Weights of a small contrastive image-text model.
Training: soap at rate 0.0044, 5100 steps, batches of 128.
Data: trained on made-up ball-and-stick molecule models, 195000 training examples.
Rows from block 3 of the text encoder of a small contrastive image-text model, named by matrix and row number. Rows with one number belong to one neuron. Each number is 500 + 40 x the weight over its row's rms, rounded and kept within 0 to 999. All counts start at 0. Numbers have three digits each.
After each neuron's rows are labels from the 100 texts, of 14976, where the neuron reaches its highest value: "tokens" is the input token at the peak. Only what is clearly more common there than usual is listed. The data: made-up ball-and-stick molecule models. In brackets: how many of the 100.
# fc1: MLP up (text_encoder.blocks.3.mlp.fc1.weight, 384x128), inputs 0-127
# fc2: MLP down (text_encoder.blocks.3.mlp.fc2.weight, 128x384, transposed), outputs 0-127

fc1.21:458492584474526503483485500523443524467545515534470439455477538525462521503476463520534425517488476517494519576561516464588540514545474504531493446494612527474467460469532539489494466469528451467494564500520470505579493487484434540526462503501464515541494571440512438467479493450494552574532445560472518525401494502563535458493484464440494562460486426451524532446441536457553472467490
fc2.21:504534427511503527481503491562570521563499502472533561504514509489519491519543522460533534483512485461504497457475496489414405466500515528454529528474403541515519520503506483489493479568423559531515422505516500441441541558515495534556548504528578529504509462505440471501429524543514407470495517471483473413609518527474503545522562537508538473488542542562496482545565418491462534539516
tokens: "balls" (100)

fc1.20:471498511522536501460489420460450474493526552582577475478505454486521551497502460410519520490502546469510535499483494527543517556624459485508457537495467500402545527470488532515539527520506464495469508556507489548453485532549527501528470531488452538517488555459480507503530529520491541582504527496458554478476526566573504471527498390506449490399552490503455406521534482544512546441547
fc2.20:566511533557477480501528459542540542511517438540506527539489543477485526495489470492491529510471518597479490503532455520530478486400482501599550417497459504496541421550436463521482464454514475567541491503496517470549584487436488457462613514524535453462506439444532486506453477510484449452570498488573547432485496458503542559496511562407499527533465489460517495493458492516476479495473
tokens: "<end>" (35); "small" (22); "sticks" (13); "space" (10)

fc1.280:481510515527478521503422454509432495495541445482512452497543519524543464517540491491465466476546418457511528523523465439458519519513509493472459505582502495466494540465557477463532507513487536452482494433497461458444463571413474477529463507457530543497520595487531578475455451438582478508478487526527576565504568500536590576549474519523480519506545485526451535468542453448515455431443
fc2.280:473543457514498478480518491521557511506449514494475512475462553529462576510479514524540584508398559531447494561485531506517432509506464519501569443421503511520474476515463474543473482506520470553465464583429525480557520526559386524462495559529488510500496499504466463491530484542459523436541568473489424435537481538482402491459519544456535444512477509448510461542455558527492544507560
tokens: "green" (100)

fc1.370:537509521443498542523531483537443436445527454506486582492450492516520465544482471499577478524435470528512502515427544511491502393446453481530500524603509526546438558490487553582483482496516543489539540474529513538533588471533510497467524508469436566552498459512465509511563489452509459487533473566581508523561513441534501498519488461471457467518585475585534477530502481478479435514475
fc2.370:453498478508451482471498528497560583522503502512558429553512538467506568454545511471423515488523544510507515494565507487501514588534545542550491479409514480484543437545533495412567570520502413494460445514487475451494410528474494506534477489514554445431468570453536510463428506524517518548474531464481481463489544557427484532487559513526545499506437514471467516517494493574461534464518
tokens: "green" (100)

fc1.64:455507444503415513526575563471590512451450457420532523474511501513548553473473508559518508468477553433469532513500431564493535525513537518487481517541453562514458516480534435592513475430518464507496563467514533484504485479440555517462490509446458440502465531523507501475549551478558456529498424520486486453572449433468432482431481491461506490476495583500497461532523530475501561547499
fc2.64:534499478495561527481352434535526459555569551502522423499523484524506458526489467477461515533466506500551475512535542443473525472482524483410560530491511514503514510488500545455519576564457478482493458482500491512519508465533472406512442429596475540469540465550456514513469542495459489512415491459477494560473542564520529531493541498523504530499477403478490549493529517554466425459485
tokens: "in" (100)

fc1.200:460562526479534553518455531531485439429522454466517472525525528454484578492443510561454481449501463477453561580530562472541489496486451512476427479533454452519452573489514503479482519480510507510501547467467579477478442466463489512478466551504499495539497570459466514487480513521558542533585508545526444460463575578484441474532555560534547442504485556542500419537476458464452502545470
fc2.200:509520445484456429469470489520446544518498531513479468515495449565482421539539522447502477560523507494526396472547446495502538452442539515463580483458548510500531443452466508477443505556555540454482570508506436506461573574489518520521517461506498524416529458604520472472506494468493490542470501480470591525491455425525597481436444460482479521500488479478538525503508485524527459455529
tokens: "yellow" (98)

fc1.244:518552495449452488509510504508521556532490442435482527471487534465581537462512456494504481491519486514563428531448424515490435445502407457465492603573519494490421523544547522579533565496436532541540508529450428545491537486481475524575558535527451491448485526526511522489521495509527503517488507474441473516456425545500499542496534501516566495504535496539447417587470487529464503476533
fc2.244:527413526545530490544508491524527468441519541509527500539519444500460513538531521475520511528480607490473585484526570473546512533544611494540521396456473504457541502467477517436484463513547492547491490476582579503474454467538531424409439433493556510489524532486486471512497548496477514471520488499547576497517590484473478492530501524478420503502481505477527543459488517475501539582463
tokens: "balls" (100)

fc1.380:504463460491565539474453542461481490436474559517479495472478462447506462473451494466552540526501466492502487514571454433555479473561494529538479476510537550485503508463540469580515465436516501494473589473502534503451521496458423500512473532474452490587578454553507484525514454441568451554534467459564536555504480468442447521488499426454443523465559429520559524505529500455472588495513
fc2.380:458509532503480509519484525524550497493403494460594496525543540577514575551491524517456499423472507509469572495471529521426525488516460497472417473501447471479496540523463521476523500521514488519571437495469479499539458518519516473553511475519514447556449589499478432472475544540411457455479484448446478434533483580527521463515454493515537482491444559498403451491503501521555535576537
tokens: "yellow" (100)

fc1.268:488525453423485512559543511439563512503467501502572502483495501467498536463420511517447457460462594451544503485549469403490500438499444548495541586519499517513545480411497502536519470475426456492425542535430526512488557514534469539480519461551502509473480446485515509499559561560493469448516513482520465512583555493438466514568550540535525527483475457520559473458518526513515458551460
fc2.268:513527554607527531498475507509449496468550540495502501476462488443553455447555557499491576507512484585525530521489555523543533576551588474521470452429509524457481554548543491499491521534572463458549447456529517496502507523496550487485463505422495472552559601480519459507395450487489475537493478532495530499485500533548545532477462445439515489478588522551457497540471518516540524524515
tokens: "red" (100)

fc1.202:483477493517483479523525515516451508494564573536522546448528529570506468412543514506427534422463441448550518466525534505506478468503508481530470475542460437468491473509496474499547516450453415485510504506489509554483535529532527509545576552587500528579475464517469460524491463474504445470497553503511495464534387528563420467509510488545506483511535539490475495372473438422529522510468
fc2.202:521528497508495607433486503493503505521446527529478486537462395533453493613511519497500517518469496587498475554490496528463473472469539546485572506501539478490466419516460524500451503520546544504459515474510486443477525458412553471497474483520509452496511504492500556439478500508480539482571462553449530488391566494510562561445491441480480554520500492431537543578496571531492496442482
tokens: "<end>" (58); "green" (29); "sticks" (9)

fc1.313:453546513512487464470482475429449431502511536477485508548450469480565579500482430460471462501408525459539480513452491463475485506556463581529446477501538490469408526562448470514539572507435503462494546482519507466531497495501433502535521432516520572547529535469487536498570523474621564451464444560511462514481544461537476493489518492495509447531467524505466458533422535510471502526464
fc2.313:427466431531498463543462513448489514532428439533562481494488433509443533497487483502532479470525527447548521431462464530478504485572466449447501507633403527569539579450520502489504499518505538477477484400491512495536475545476508493522474461537449431548431553479480509505545530478482466511517488443388550554512526506471536536511541534519528499487548570512503514480523483507459514510527
tokens: "yellow" (100)

fc1.157:438525468489477490513501569467464526477456461485559428419507485530524522421478455514594502492564427495549568511513505592475518518517455489474462523458504520474552453416474491498489490478548439509555535441450437464394500505571496505478487457498520457396530520471481515551473461490502457471533491507512542458479515556559478455550558500499468444574476444502513501511481525515465520459487
fc2.157:534472551473549517488520472455462450533471530495477624565475518468461454551508506504435449524455522432440434514516512474519468464483579449485508534564502517463435556480507548462435497504455540497513477513521543541590506433437549515515514520444468505570443468520556531501472529517539507505481512418478449540515456518484503516410436496550513555493505496472540575523521450522478475539548
tokens: "," (64); "purple" (21)

fc1.102:567495472547454537518494514596467509530588507492520520476625517536477473495463519466499466532467523496510466519497533473447488521538499588541458508509472479490468506458489514477541562537559529435440525415438553497478501468528509543454407462567492499494527538508410545461525488433544494485485499545508578565482568541515465473469449470574571498488540519485466517488543522556502519516481
fc2.102:449518501444510485521478479407572527457474489498503471518407499470532467504544424491505531454558484495499487458505482480534519478459456429466552479498540498538497509512508464545485403511437480557536513601560445461529525553423463471528573536424481533539511452505572488539509513558474471500515498520510472482527472435515552530536510518389453461535463494550536424562474496518501475526527
tokens: "white" (97)

fc1.381:419559507539469548517502438472529496514606412480539504562525528535503474492508451479501454514528425459525533532489480466498623511520536501498483449513470483475520495552534525461494486486448518430453491427543456521459525552434478511544483543531495587594511483511485518453514510552502457413455487555478487509464581489448519550576525541476527491550483526447509496506542508554508468533491
fc2.381:508466419487515467498498492591471489532409573552491470475447586507509537525432500525511536521450526524447445524552531517502407533450461542451534514457545502493526497471450483550514497501582550544510506583445489437509430558511453478479522545499511457432528495527519465507517455479564553527485516512556520519542476487483485494442429504510478496460485438538463539425492469422534549486533
tokens: "green" (100)

fc1.307:487509461488509436471500528454551453537566433507498540459493515492424443516569539476508525540457465465472560545469564490505532467542528540511560472511540498503457502459495509480492468443511471501435569481528467575528508561478477484518466523475457559571421388512467400537483528478479535468527545526493529435472491513483427483415491486507497513478503473552448442543443496481568509501427
fc2.307:474460509492507522491479531577446485524421541512489395506411461489559534493382525480517469446506518505504432516456466484543451491473448463474446497487482479473553520509474537464523513503452517441506508491393518435494488487509464534509490454574509432532504617461497594464514527481534441508478467549523501521513496534492538532535461501487516411461506571473518453471546510472470495493556
tokens: "balls" (56); "green" (44)

fc1.69:458521479516452546439478451485399530463425506418459532444460468497496540537428491439518531534509467563490465465525498488481495480531413481492569497533532571505516481550497584442501499425557471480544521475518517473530495485523506547494510443524466474586541563566548585468458523482512462478568534462561469551458445471492512501561505495432540465474547484505513460495494543471470475518535
fc2.69:544505483530519486506529547458597515523535448526479442518511507413519521493592449499458507453418591457490518502534574545465438495495524550478524466540487449543521514469560410526443503539494432495468433427557464534537449554549493461490496497487509534490501487473440459507525525490504531459469543571462504506513511460437466521481605451547488495456510529497436523506531505500544542456540
tokens: "yellow" (100)

fc1.142:474490508522406518476476483446601435493513480484495412523486511510477562498464515451543535523484491484471517508473441492474539558517594507444518470532394502560512489476508513552441532542601474445506555537487534435483495548497510492495501537537469520424475474439528568528538434437463476420454576475473542478476464467455497500542512457447483511466450503439542512528476484521535502539509
fc2.142:533524466491609528522487482538418537535521476481508552500524490491577501445446482526453508487448445497485520537574512567482481532475442525509463481489571495425494485521502471448537477513461515467565458442474426514481515533539521535575534429508533446504493492557444441560470461537503473574497391506539441494471466526486534527430521522522521452463561432536445513455509527480521533463499
tokens: "purple" (61); "in" (38)

fc1.144:457503437524511489523449444542473542545497573486461459460525443519490469481441452474573503580472464457505485448575534442437484489507460573467511504448491551527433472534452485430571436456500448526515480433563506415484518463440554515517490472537455511527479489497464486478488549518508575433469434489487461524521467523502557539499486508588447498554475473515483462522510573505489446525480
fc2.144:515484503439487517529515574423479519547463464529485598583536500501494498460485534538463454479549429468561556515460457497516495467553422445506465511604415473514518540523515541541444561476462534457497534511506541520553508498493486473508500552455454417493444511489552472521528497475462494490567481533410456547508503468495460458530510532607544535506520541492528531512486434469452487497462
tokens: "grey" (100)

fc1.61:436494473569539490464540399484512534478539536514499491524544467530476459502545537475555550598537499467542477557551515516441565454444493522462565515528491533478535443457531503464485556450478460458501458475493560581441465480503481509587477512469462563509489523444488557460504533523460502498542502522465508497484449592483469484581530478543505528499405480529487475478547563458422478501492
fc2.61:535453559428525579585405494508532481520500509460538473506470559563535536458488474478491501416508479485457536493495479459523537555563494513543507477474445500481469619550500480487474456488515527506515508466473495439538548481516500500542594484555498459507504495505515401536525495568538493495529501501521476554529513435523518436479418532440558419551536452464496495512529470459500554540451
tokens: "grey" (100)

fc1.7:453528486537437479548526539522537469454439537453485509498520505565536500517491534518492512549474490545428553518519476488502529497449423447487512453547490514451501547434498497474477531493525402484544490541458508504523383480426486508522564531474497450452436542504556488479499444469475425462439571598525545547496495501466457478552494415466500545501583457479487485530483542491569489457506
fc2.7:525486451489532449446376459481434501521510473462515508502475458469491489537510525530514509426459539434560490462535551439505499451436535497449453542485488520484457493505537461563438539498524514519533489464509509505517571492623498471510439451572450519491593455533462523482497547501484496511461474461478527535507512510478477547459533531551423456437441488498516510582523477491444498582546
tokens: "in" (100)

fc1.138:516477548567523590543532501495512519460513477448508555492562444502516481433571533450429488509520513515473543492529497448521461489492476474473460545543485454549422446571541480510542495524540466467515469497486429501427525510432475551576555532496495502484590533477494510551462538551525479424493545579518577563520515474554477491556537486487517459530468524551559484477526455445454533547470
fc2.138:477464461522479471421458466463480507507523541481513459458486499555485421524459514532504573434499483503537529554523502550521502545530537541480535368508464552506537533504486499500442543527541525488555504459494533485512508549497594495441537532530478498530465488579473409517511519500499465572534474489401492426531496484512513449404509465478512505509536511530420521488447548484610475472516
tokens: "grey" (100)

fc1.98:408511503495474503501565487434534481477462482548467537526441494528475509480499556506463590512497502475580520527460454468516474494481472464548555477527567415471494559559494492474523466479531433483502475506544538477496529525530491447509553521578483460548430523525512492539444549486482471490481539536459592480579520513509454518596537553470551509455514589554552428486482478500551572491492
fc2.98:503453454500560471446410485533447509467516564512532438557519499542537470483526463521472463507487483453509449552499555473507483516532519515444498436517434539510470484464440468536488467497607485512483511563544481489462450536510547495616544568524490467533475399502448489516611510478538570533469490494517454509456470525455522522423515492549509413515484428515487549506506502507488452511505
tokens: "grey" (100)

fc1.253:418541481448430491472491479474505537569535526468512518442464544501467549480448406546538502449446498494530591516585516537520502474536468512523554525480510515562476560457474475514529520463547497570504519510531480567498525536504456526456502535473452530549492404444518467478561486564439509509554533545468462457487536547473454497498555534490456556531467492494538479537484554579548479528419
fc2.253:579492508559560527518457505562518478483503559540506439566503459515527398509541535452439468542500509522495403457453479453503456554476483501493483480440445510445536540500499510436524459525510572440532514495487451480490480506560534544591489471511551441459537587539471476506484536467589485482479481489481494542513491396513552537490450497530496418460523498494526510484515452423464522507492
tokens: "balls" (100)

fc1.303:460470417493516494531446503469483456450473537456470493532537500530549548489497524493526473513539484446549455476552553435458486467584486441484400477567496523505517503450594550445480542506496456411551539489403463505484443464494526436495503463444462493584475535577477485506468464510494474470518474473431462498484519476491494482451523560480542489559487541513554432519434443515482504459514
fc2.303:502508566557505478452514432570494494490543410517499538492411461475494437495473531466420507498471524555458527516500463573547479502443470509490579470439467517479486514514422495507490452451477556570531471468561529501451554511480534503505511517595544508418500490469499504460537499531505533546525542524544556480576498538528474528520517447430494539451554438488495599428531485525482481498491
tokens: "," (99)

fc1.134:546504507566473495498440500519618480394492573531511454525500477464532537495456525539448492487469542537535494523527539520472465503457516522535476563416479527526533566419463428483512526478553516579556468512506519515429502524580526491545482452427533479479524474558490384531504536534510494578496523504539515480483487510496501493456532513518538467490476531574469537452513448456574526508488
fc2.134:423486511455533511491560494489409529568529448476464568449523429507514501481529421479553523532542498478523491535488477448494572529593490424466545498592512512527429494542572541532486488509482501441440516475496546519572517464456530483456517544544444498517498511447530522483463490488434474455481531481449474483536538502507500513521486520466461540488548520446526428546480580539401456517482
tokens: "red" (100)

fc1.210:486534503558528405518486494539510479475490576467516488545511517415549559498466495572534492505522486463550469553539484520516595432505486481452530499527508544556523585516535566462503458485543533453482511509544517538485500500492468533524527534485493538495443591534521458518465527521521511502546497533528508504630467525500521543516422503511568500527480584522608475554501459433564476516503
fc2.210:574514503445534568453437483527503570518488451528466496476509449605406449529528457496456529584429474504451489543543496473521415534466528552457529513491535526459527465432532450494476523563486509491515550516444462427525513528497473484478536495504509480442553472538530477458537500450447527572499501496425435549433545519473462478491489489533480512510506471442404515535473558508482475496480
tokens: "balls" (64)

fc1.312:422504533489468505526593566533491479541548516543488481523482455542436523559530481538508507493440499445551488518528510481534515481408577535519532445480444508439457571536475536560458510483574438498498553490581526532554484528504492448502481566451539545522449505493520459445486471468443488538532534511541481426461517456550420475457442461510445446493483522486546526531450477434520504514462
fc2.312:479505465500525504485333413558487527480439528520484504431485489560489478469486457466505491541492449569455508473528557553469497478550437538470489518533528529513530453443512544470509531497469493466504538512425426471463494525473541588556514479522440494513515475522462528582533541532523447506491460544472545481563519516494597510517548533495534489522519447531437438525520512557487502503564
tokens: "balls" (100)

fc1.216:508468480472521502559569461538451518515448462477465495497500517508576485558511519500508480477462458570563440449436533429529490488535449525463564492534500549515499508537531509511468440480568485436521465451433536448431484548537558548526532489497471494467517572561536522495537498510503492452445504433524517578422479564539559472549446443444512476498546547498478454514445530486485451432561
fc2.216:517549533492463492451491469484570508501569520565551509492547492485466526465536495487491486479549537409437576565559485552461473503466562518517456508469484479536558520451461509487573559544424538536452559503618475518547537481482442441453459514493543497546478480444459520490475536502478517501547541513501515412578536489483458490501557555584484577518487464469469520512511487518526476547495
tokens: "orange" (100)

fc1.269:534462475532560490515411440539443508474470490479507460486499544478529501461506551551491452582507650521517470455501440480509474550512529464548527513496458541478468533522601474520534529505537476440584518476492499475490596547492529508508487422503520553452534565495547515532498507501517513479487450535510524444459485432549583492452446538494508513478529526540430531490542492475549487510568
fc2.269:501516552472450514507544458428564547500467502524498582466553466519458512506546518485480506475532400492502537527492520529509517506577444461490409475580468470498491504487478561451505475533477558509458467486535523564534414440543494444443502542474519458502483508482441512525512487456489454476518530487507508530612526526468401488594532480582492564495484483483482490481418476472441489495448
tokens: "grey" (100)

fc1.333:446454527457504520481572453560476511388477509490479555505473483526513532508541515453412485479404494508521528483534468482495529484494531441556489455570514500496489478527559489524520454512475537533450485436503468511513501576469510480508610522605485499525470429493464474530451515564544461428494537564492442522512535546523434512522475522503494424512502460570504501450523439460527511467426
fc2.333:524561481521451500465398476476504539535498476458497439530535505502437447556515529547510520467583448540532493490528518502522476529484601541515624461458557466529517516508482517470441509498543503485504536488479515520494560507468459501542486441490477501563527498509558535430488461479492477541560473525484543449422479470572601516426449423500517495544448478515517500533491583507445494459524
tokens: "blue" (100)

fc1.14:540492548474460519546475452446556448507545476472527423519487446548459475484475496583541499498493519528535446422522473544434557472467485497489535478552442580438442473522548520538453524491516512501517456397541523450488505509442572535473460416504548480505512492463588474472487482440548510520558458482461506546474506503455464476437470464483508433449525519563503542494503521534471577507553
fc2.14:393506455474492512496545487566468497474475567470475533478561587451552554507503511420503496489526464507456554549505504495524404492529545512531447476518536422560498586498536468496532497520519530545454574532437429554489505490522458462537531548509433505459477544490416513510544559532464473523466546475521477527523468504547494542535486518549494533579505483425490466516531464466527469463434
tokens: "yellow" (61); "purple" (37)

fc1.241:498559486458478525474479447468525544417543542456456454468473459510441507430512439473512534512477515428431518545532515518514498597492475583478577499524491487462405511440518527498532452522476427557577576518461528469528468478483462473541529533507506436462494493528473474530506441491522470444514518576423502486481484537514480545533577469518405494521442499481477486491470485477466544535556
fc2.241:514484515452517512534497508535624465454490404466480547511437471508562500508514535507501489442450529528424521485528500544517536470480448477466482497471533515495582554424561490451528529496430463525556445504533417538558480497490496515466515415525476485463506568493508458534505549460458520462574566458498539540529516452489513518487472560496557509552571436566474497555484474530513528467446
tokens: "purple" (100)

fc1.49:504464468522452515525436522433506547546527471488457536412543434497480487477508508495457457458491518465505499492549520519578506551495452484424583580577487520478573506465550476546475511499533472480524497566455486481487519521436524578476417488537438523468459474543533580423520499483508487484538537476495535464571452576498493469500550472539463477476497446491520453470434443518484447446551
fc2.49:470521484511451455481535489506521540432548497458536400509489522511426518545472484426499485504482518508517491498537480512400536459518482525502446406481531497493457483517522470481536495451517537449444455493522519510399460504546484485519457544447467574539610501510484511475511476492562525531465514565578508475432536449422493525429558558457506445505492537475479544593486497547537509513528
tokens: "green" (100)

fc1.271:436474495542474452471550475516508536558457483545487534532492471565471465475482514475527486439421500455566541466484496466496470517538443605456477473512466495471491434483447535499485512446477460473492547497516577520516446460458487556537504537579530523522528457439502436463462466514511501451459568382447524464545411457514564515522503439492469460488528491493539540437483569477496512545461
fc2.271:555492486496501480493408486444547448478440503494512539515477495487480528524551484511443518538546474578504493553528533503563505527433512390558568531459522452517498505528527479549539464557491490532457495486444463519526566523471503428532480456396413467491470516553519564526508546561468485475567482588483504592483519522502488485488533554514527473548469476453462539584471460523508497470502
tokens: "blue" (98)

fc1.378:501479541495452460498471449497502491512470492484482421535524477525518538378492401492472491547461431476489425523411443495552537496519424474431489493550472536497518559369529514504445477464535443521559487522471450457467449458492526534510548549496515509497514480518541466531507466454483499522472516483507499473513471514400478483522510502487431478524515467515440432540449451529579489543539
fc2.378:478521508481581493490494522449479509538576519486486514481512460516416481542455555501573447488538555517536591493550474486500486461498517448526471536508508501428438548513468458481498544534468532490513551521506564500498471480562511456436456488544463491497560537558465584428494609572487503486435522543466534481480511468515490527572503481498484514387480518478543512484585520536412486502476
tokens: "grey" (100)

fc1.236:567517480485440522488523564507506510576507498473525557541514485532495504467488485459445501593474534470497517506515476549490570426484453479482479567516415425555473500493537462466547565493438508504460537507463522515522480445408473493526513472563482461535403451597487515456486548540544488484552476565541506474559535499524477471517534554607458536502478479523533474548468500545508508559536
fc2.236:397443509556597477453432430518436547436582498482487485475505473570530449530513535497497507523510481484475530508529525501521520531505530493463506437476561577457494535469450562487487496463588476522529504528534496465461496560474582528510543554518418514459597532510474490520560468520487491509432508481457509470505466523470545476500556483477513509475582457542464543434523497537530446475546
tokens: "grey" (100)

fc1.16:480541450530482469540503461456512503544488469546530486445515469484523554493487476413475529520454526444484452470513565525573530477542472473503501522527521466513525435503502492546529493500466534502565561443556512399487410471456520524598592536571464518477475423453511484552529483489571547441474482426520540512550536556489489547525510445535493552539477506457458435491516516551546516550506
fc2.16:555544519429513598516470464516540487534489488520469558559496503499501424533525556561541519513510437546541519498503494494462482467493557508547556454479495467485456535540543481467456441550548507532506446492474456541493567513508452443479432457493480488529506525498523473495426506515475492528543522580504572476394472402572524438509432492470507455502484489533528471446449500408513564469510
tokens: "blue" (100)

fc1.108:433562474476488473520570562500466439564501448457427530482512467516423530550457576481418518514390525496537575521544437494499557519457450503515467559527501518491498425466520477537495492427552477476416551547429476478531448462496493522498495479533531503451514531538541503467458482499439481474524492495503426455459519469496520484497575440483474488509451478566509530524463493460490461435491
fc2.108:537518492509512549585415446457582523450545558464504524443472477419502510434521465446506579413526499463509458533497523551549486543567506471490482459475484556501492484529471586526500503514474513556517510484461549447478534503455536454524497419394435511505448476512528466500439513480436484529484479502498515485578448514490474510439466538464545490515518521488412465450506469541483545523476
tokens: "red" (100)

fc1.341:501535505522571492421474460489486518449492517495430482439498458449461474480495546477493411496471506504523522476494497488506510530562441458434496522585515523521512518479456463473562543499438515447583412512537516592488508532443454500507479470575463536559520483475485590571523487527516468463477425497519593493521529520592452504474465512549489474552520446489545505533487510540554538451535
fc2.341:450470487546473426507550544517518459509520528521524560563527515548524510462468523509460578516446506492491516534479510487514539486520540539527535523420518468480496491537534516603470459447567444533425531464541490434535451510542524516513523556514519520424479494521485451493498578456459513492517545493502453489492469502372417391469579543511482507484515460537421500498541459521488487556524
tokens: "white" (100)

fc1.143:441485458517535417521439541480469500550529497550401537513568471559458506498564528493514485472414452499506502564511513474559560472542494501467459519517450537534517445556484520533472541517457498443538430512535501561499463576478541556568507531465514462509539409480495539502469492399526479500515481533517478527436481468460435451506475474471519383542472480552472508554502498494486462512485
fc2.143:542510505499478587498545456558494472481529533460580450470472580441514546526417495524522492516535550477480455434524448486467442507468470482537502481454532454517487601516536487471465445549536526522482563456455495438482473430521444473456510478537525533487470581490516486440491495571556567435480486522494530521520485531522549582550443485522433546487509527517503536450550457456513559482541
tokens: "green" (100)

fc1.267:482501482527524472521488516529489470493530517436488502513504486487572579466492442505529523500484435530492516490511439460495560549593527407466489509490451503454510430498502498456442468503490469466574505509455475530515476497545470585460444517557500469437531491511487511501478488440484485515471477502430604580447550514485461432501457481486458513491571577503419560530445434518416533514556
fc2.267:498491503449466503481454494505547497470534460500525395492498552482492446497524453500523495477485568526470526511477546503478477491490519528409536573498596486497519586469504501457559524567462464501480484522519468498469474451452500425470496566532504526523480441542425502488467536521497558410432520500620491461578521472481531558461547534477435525528407469480490510469506512548537540447465
tokens: "six" (99)

fc1.212:510508421584508499495534513554566439426480497458444497435536511483500525454499549486457514550472496534488508530482481488500517520532481535496461482458482557516480505524536470442506511466526482524477462421464476486535561560522525485458478472599517418511496469511531505491484418538532460428562542546475520503496567511515599597557535494568555466519526522499519427568581494439532513486498
fc2.212:518510520500517413549500490497515515538520551530546535480573496497440424485499495501548435472529502523476454457449504537483522483537462581472546525495482518418453512490480571467429484529488595543492546504568481527503500528494522443504449561491529475485594499467504459401514494486561476561448589522513519529489494483568535438468498431486472540517436496496462530503483390488542475499536
tokens: "<end>" (41); "sticks" (18)

fc1.311:496480458575533461512501472518459511600429480489514538438468499422482492403384481483459532532468509530477606455462488487503445540494525505515545515548538514545503588517465458504572458509514499424503521525486529461485465498504481495432497459511522559546521452464531492599528548495511461452480545521525424508560515505479476461522450574520493497489525455484487517508472466512460468576461
fc2.311:517481547456453517462477557491555493446583536530486460498514468573505506606573529534485480451514473491570437497493560506547548485519407503478513470407468491456496472475507522468466446505510511568532500474494467513494546568490533523528508525472466418443507511549463535416427452510470500511492469471502586498449465486506513503496542437506442531500415542542536506495482580498559531455505
tokens: "yellow" (100)

fc1.170:417508526556511512522488530480501530510466561534518472461552510495474497510545474498514517489410524433509485478487536497575464455536431431580514532534460485491481494472483542484474422487582471468497545488517589532475538542503413523491476528519515604492567450555453474486520569507507469449490487474498481434523518544468549460535507434471492484453521513501472421507426572537512577555475
fc2.170:577529520465508517513546490456488454469486422547506526600484488477515519541520521553454477538481503581473554501565501520512496526445487546522513473426440521531519516486521436548517510446507528513472477500548456558497520500422547484530540475491495407516456500435553500422538522581493546459539503578448511539489451458559537496528522568494510487546450452496503496516464432451563540413495
tokens: "blue" (95)

fc1.245:472479518499456554505402452492555395438467538511534396496484497536467507508499463481510461489532494540510506490509537503507459451440499477534531500529526487479405598442520476542510477416584460524547487473518448523445514511466482513474465465510455477458549508505534410541447424556509475407526540516475466462464555504436499564521491491474471483488465501504508460546478523552552547471490
fc2.245:481480516460515404518545549446453546543502484517438589489504490524493468444488520538477488523473494497510522511472456476469544507615459509490491489520375488511577492523526522531484583521468544441489513496486592510544505461490521500502527578465512475500478470502499509506535571438503514566508461459484513596524461431542486405472504534542535524471553509496504526470489474464428459554429
tokens: "in" (100)

fc1.70:488509519500456522477488452541528518517411576476536451520542551516538506456515527457507482544445561609578353508506520509439524474508437468499459470505509498486492573473473501534453520508512547513553523513379505560485493477443485539464441491421449476457492493492511525514462489557508493499478469473475525488462505587518559505494472444473532496469506508537491471583449502528455483450535
fc2.70:534523533515532504538593484426450513520538434564462532503475410468484519522455497528529507455552462366487638465435478509516458525515509553555509479485431540491473492493503504435532492477484524470501487473612515413475543508497497497546521518541541513503529454545484457531541482494478513482517471504513500429510544434483482494495532543516467486481472510444477502452495506524576510543420
tokens: "white" (100)